From a checkpoint of a small segmentation model.
Model: 3.86M parameters, arch mlp_mixer, activation silu, moe top_k, patch size [8, 8], layers 12.
Training: soap at rate 0.0025, batches of 384, held-out accuracy 87%.
Data: trained on pixel-art sprites of 400 made-up characters on tiled backdrops, 98750 training examples, 125.6 epochs.
Rows from block 2 of a small segmentation model, named by matrix and row number. Rows with one number belong to one neuron. Each number is 50 + 12 x the weight over its row's rms, rounded and kept within 0 to 99. All counts start at 0. After the name is the row's rms in percent of the matrix's.
Before each neuron's rows are labels from the 100 images, of 14848, where the neuron reaches its highest value: "responds to" is what is common among them; "patch colour" is the nearest of a few named colours to the mean colour under the peak. Only what is clearly more common there than usual is listed. The data: pixel-art sprites of 400 made-up characters on tiled backdrops.
# fc1: MLP up (model.blocks.2.mlp.fc1.weight, 768x192), inputs 128-191
# fc2: MLP down (model.blocks.2.mlp.fc2.weight, 192x768, transposed), outputs 128-191

responds to: orange
patch colour: black
fc1.111 085:68 70 62 57 36 77 62 61 53 44 54 41 24 48 48 52 46 56 48 54 54 36 52 60 46 63 50 45 55 46 61 37 45 54 35 35 44 60 30 47 48 55 54 27 69 35 54 20 45 60 52 61 56 61 47 51 49 52 38 43 49 56 32 58
fc2.111 086:39 61 66 45 63 67 48 40 45 41 55 54 67 38 41 41 52 40 34 35 34 65 55 45 48 63 41 46 63 46 31 38 39 51 70 44 49 29 68 63 38 42 70 56 51 47 42 56 46 48 48 35 40 35 33 72 36 59 44 36 47 35 54 66

responds to: large; upper left
patch colour: grey
fc1.562 119:70 55 58 45 48 39 69 52 51 54 54 33 59 60 44 21 49 63 63 52 39 51 67 63 65 28 46 49 45 50 37 43 37 62 49 41 46 54 40 58 39 49 26 42 53 45 66 43 40 67 70 40 55 37 86 68 41 54 44 64 56 57 49 31
fc2.562 123:61 62 37 54 41 53 55 61 61 43 49 65 46 54 65 65 39 52 54 54 53 45 44 40 42 60 37 68 55 45 38 55 36 57 68 65 51 60 44 41 51 33 30 27 63 44 58 38 77 48 56 58 51 34 42 44 47 55 62 48 56 18 65 68

responds to: green
patch colour: black
fc1.462 077:47 64 43 43 49 18 69 53 42 38 44 45 51 28 67 54 36 50 49 75 50 53 46 41 49 46 30 47 44 47 42 56 51 56 64 54 68 52 61 37 66 52 43 68 32 28 46 41 47 77 47 59 50 47 45 45 58 54 22 50 67 43 59 53
fc2.462 075:36 73 60 62 36 43 42 72 34 72 61 60 51 33 45 56 52 53 37 43 70 48 45 53 65 52 31 64 53 34 43 38 34 35 47 51 54 54 52 27 61 44 42 55 39 49 56 31 50 61 66 43 56 40 59 41 54 48 52 45 53 46 54 52

responds to: large; black
patch colour: white
fc1.621 092:50 35 58 49 53 56 43 58 70 66 61 39 51 57 47 32 62 50 50 60 39 57 43 62 62 47 46 60 55 39 46 58 51 58 43 44 59 55 65 63 41 53 16 35 46 51 54 44 47 57 46 84 49 38 39 56 53 35 53 50 36 75 43 53
fc2.621 095:42 60 62 54 34 28 46 57 43 45 46 60 67 45 60 67 67 22 42 47 53 48 41 36 46 44 33 51 38 45 62 48 50 44 45 55 51 45 31 32 34 61 58 69 48 54 35 59 35 64 32 40 41 57 58 44 52 56 67 57 67 65 33 39

responds to: black
patch colour: black
fc1.704 114:56 35 38 58 32 48 48 64 63 44 41 71 25 57 48 50 65 44 55 56 45 48 49 76 46 38 45 58 52 62 36 34 45 43 60 75 42 53 45 42 57 60 54 40 44 37 61 83 53 49 43 75 36 36 47 29 23 41 65 52 64 57 56 57
fc2.704 116:53 43 50 43 67 57 59 39 44 90 62 45 60 58 40 41 38 63 29 56 39 59 51 29 51 51 47 54 43 43 63 47 49 48 33 31 52 52 42 33 49 48 34 67 46 37 57 12 29 19 57 49 54 57 47 62 49 65 51 43 62 61 40 44

responds to: black; lower left
patch colour: white
fc1.4 093:48 50 58 47 61 60 52 62 44 46 47 59 45 37 45 66 46 73 46 51 54 31 62 45 38 70 62 56 55 54 52 49 62 49 45 47 56 51 54 50 47 38 36 51 34 54 34 76 38 65 57 16 43 41 43 59 41 54 67 50 39 64 52 43
fc2.4 096:58 76 47 50 44 40 61 52 59 55 37 59 47 47 45 37 55 50 78 40 32 75 41 62 43 31 33 30 53 52 50 52 30 60 65 50 40 29 42 43 42 50 61 44 53 70 52 50 24 70 42 67 40 65 68 26 48 71 46 62 37 56 54 41

responds to: orange; green
patch colour: grey
fc1.575 102:53 53 18 59 74 67 59 54 51 56 39 66 39 42 40 71 52 50 45 34 57 33 55 58 46 57 32 28 43 60 46 41 67 55 46 61 56 57 36 54 51 64 35 56 57 39 43 53 44 71 47 57 52 40 65 63 53 49 43 53 71 49 55 42
fc2.575 107:34 81 42 58 40 57 47 39 56 61 33 52 61 50 58 30 51 49 46 33 57 30 39 41 54 84 79 60 34 45 61 60 55 35 42 34 42 59 50 66 67 28 67 67 40 50 56 27 33 55 73 50 48 63 38 50 43 56 36 46 58 63 47 52

responds to: large; white; black
patch colour: white
fc1.687 074:56 59 43 36 70 37 79 42 67 55 50 22 57 19 80 39 52 47 63 67 64 49 44 64 42 51 64 49 49 58 38 40 70 63 47 56 44 44 55 36 66 41 56 43 58 65 48 43 78 59 55 45 48 47 76 61 53 64 45 43 46 35 43 68
fc2.687 078:50 44 46 61 43 51 46 62 41 56 58 88 70 18 31 59 54 54 44 43 45 52 57 29 49 41 53 52 49 44 76 53 36 49 49 80 60 57 41 54 48 57 50 45 56 26 66 54 60 35 47 62 50 48 67 46 47 72 55 44 36 58 49 39

responds to: green
patch colour: black
fc1.393 087:38 68 55 64 42 36 39 36 62 51 37 69 34 45 56 55 56 55 43 59 52 58 56 45 45 65 37 50 47 63 53 51 37 33 40 34 40 24 37 77 66 54 63 37 40 42 70 33 42 49 47 44 65 30 52 69 68 42 39 43 67 29 52 57
fc2.393 104:54 51 61 54 44 36 48 37 47 46 67 32 64 61 25 71 33 51 29 69 37 65 65 54 39 64 54 57 35 45 32 72 34 34 43 38 62 39 66 53 55 48 49 54 47 43 43 45 37 49 56 51 40 52 75 44 43 43 50 36 54 70 42 59

responds to: large
patch colour: grey
fc1.701 104:59 56 38 55 35 46 68 55 46 81 64 47 55 61 42 43 57 62 39 37 40 38 51 42 65 52 49 36 67 46 58 54 43 53 35 38 42 45 45 63 31 52 26 51 61 58 51 47 69 71 56 38 43 51 52 35 33 67 56 43 65 57 35 61
fc2.701 111:47 34 49 51 40 48 28 72 63 61 59 49 53 37 42 59 56 69 47 27 59 46 58 47 46 43 38 41 58 38 43 50 41 44 47 43 53 56 57 46 57 33 42 74 51 65 18 48 27 54 55 44 45 62 66 61 45 46 50 36 57 66 40 30

responds to: white
patch colour: black
fc1.101 106:45 50 60 57 52 54 48 51 17 57 43 45 57 65 84 49 63 39 43 42 67 66 71 78 51 55 40 50 57 52 43 52 40 59 66 57 51 32 53 60 54 41 46 58 61 47 56 47 38 57 46 41 27 30 52 45 45 53 62 50 34 43 38 66
fc2.101 118:57 61 26 63 57 52 49 45 63 55 43 48 59 34 76 54 40 56 52 52 44 40 43 33 61 50 42 50 24 61 49 43 51 66 41 48 48 48 56 49 46 70 58 35 42 75 38 57 46 48 36 48 46 61 54 15 54 46 68 36 48 44 39 59

responds to: upper right
patch colour: black
fc1.206 078:59 43 71 53 54 63 53 63 58 43 38 45 44 39 38 79 50 50 60 51 52 56 27 43 54 45 53 60 68 55 56 40 55 56 43 45 71 32 36 33 35 39 49 44 45 41 48 44 41 42 37 43 38 40 44 77 22 53 48 54 38 44 51 77
fc2.206 079:63 39 32 56 56 54 50 60 36 62 46 67 61 58 46 57 69 51 56 58 43 34 51 73 41 37 32 56 58 54 35 73 42 38 49 47 47 35 53 48 56 60 49 49 56 45 33 49 44 30 31 57 39 36 35 35 57 52 68 48 24 34 37 39

responds to: orange
patch colour: black
fc1.679 066:48 60 31 55 61 41 53 71 61 51 62 56 34 66 49 36 33 34 31 65 71 40 46 48 61 47 47 59 44 42 69 48 54 67 38 58 34 42 42 21 46 34 26 89 66 51 66 45 43 68 59 24 38 59 49 39 61 40 59 33 56 35 46 76
fc2.679 070:37 34 66 41 55 37 39 57 72 43 55 39 53 53 62 60 57 66 29 35 42 55 35 46 37 52 46 46 36 41 48 49 42 42 52 61 63 40 60 58 28 37 58 50 65 53 46 42 59 30 72 78 54 40 44 83 45 53 63 37 53 52 41 42

responds to: large; white; black
patch colour: grey
fc1.581 097:43 54 34 41 54 67 61 50 47 52 28 31 57 54 62 27 42 54 40 44 50 47 57 57 41 21 52 66 70 40 49 45 46 64 49 45 33 29 56 35 54 36 34 51 56 58 41 43 24 59 54 80 40 71 67 40 46 48 69 61 22 46 65 42
fc2.581 100:40 52 81 54 61 41 47 35 30 35 49 34 35 65 51 64 47 58 37 51 57 58 65 42 51 57 60 63 45 54 55 33 53 25 29 59 43 71 44 44 57 53 44 45 53 42 53 58 61 33 66 31 47 25 49 52 47 66 52 40 63 36 68 59

responds to: black
patch colour: grey
fc1.58 124:46 43 38 46 30 66 63 62 42 71 34 56 46 60 44 38 55 57 59 39 46 52 35 44 48 57 84 30 64 46 45 47 33 50 60 61 45 47 48 52 41 63 61 51 55 48 57 58 66 54 46 29 29 60 65 44 40 48 65 49 38 48 51 38
fc2.58 125:68 69 57 45 52 35 53 47 53 34 53 49 42 37 60 50 25 50 52 61 49 43 45 48 51 33 57 54 38 43 53 43 62 49 41 44 47 59 44 40 55 37 56 41 41 54 65 51 19 53 43 61 58 55 39 59 67 60 42 50 44 59 41 63

responds to: white
patch colour: black
fc1.628 088:24 75 67 46 45 50 59 45 90 47 52 49 37 60 45 60 35 54 48 38 66 56 55 38 38 44 37 34 53 51 50 51 34 36 27 37 65 54 51 67 38 44 40 54 63 50 56 63 50 46 46 40 54 71 39 59 19 63 43 77 67 61 44 56
fc2.628 103:52 63 51 68 38 65 58 42 58 45 48 48 50 36 65 74 41 61 49 72 37 67 57 44 51 45 62 58 55 45 52 50 37 62 56 34 80 59 66 76 55 60 70 45 37 56 57 43 42 52 64 55 53 41 62 47 56 61 62 58 29 40 62 55

responds to: orange
patch colour: grey
fc1.418 104:57 62 55 38 63 52 39 44 40 65 32 74 42 44 57 50 51 36 24 41 35 49 37 44 51 43 43 50 71 50 42 66 38 23 51 63 39 68 42 61 47 50 42 46 38 63 49 53 43 52 61 39 59 56 43 44 54 49 34 41 51 62 54 47
fc2.418 118:27 57 30 45 66 51 51 56 62 35 41 49 31 56 25 55 48 48 51 36 39 66 35 63 52 58 64 60 52 54 54 42 38 59 46 43 53 66 41 50 67 48 33 48 65 58 48 50 50 42 60 58 50 40 63 35 55 65 53 37 39 50 55 73

responds to: white; black
patch colour: grey
fc1.356 119:55 70 50 71 39 37 60 60 49 30 60 64 57 45 55 64 60 49 59 50 48 58 58 66 47 45 60 45 36 50 50 51 62 35 58 59 47 40 48 56 40 26 62 55 23 42 56 18 56 57 60 00 44 48 56 43 43 54 60 43 55 54 38 54
fc2.356 104:46 55 61 30 42 54 37 55 53 67 41 64 44 68 53 40 40 35 33 35 16 58 37 33 43 36 58 39 60 45 37 58 44 58 29 64 55 70 33 62 59 78 29 57 71 38 49 72 62 55 43 93 42 51 40 59 61 29 40 46 57 51 45 40

responds to: orange
patch colour: black
fc1.42 076:48 58 32 36 41 56 33 30 61 42 48 47 43 26 83 58 59 29 59 69 60 44 45 67 57 34 28 43 53 40 42 67 48 49 55 59 59 44 42 61 37 38 36 35 63 42 58 58 46 40 65 28 52 48 50 44 59 47 42 48 42 28 54 46
fc2.42 083:56 70 53 39 42 81 34 86 72 33 39 66 52 48 39 58 23 50 64 47 40 70 39 57 38 35 72 59 52 54 55 41 46 63 55 47 46 47 24 23 82 42 69 57 39 63 16 38 56 50 56 80 48 59 59 30 53 47 37 47 39 55 45 69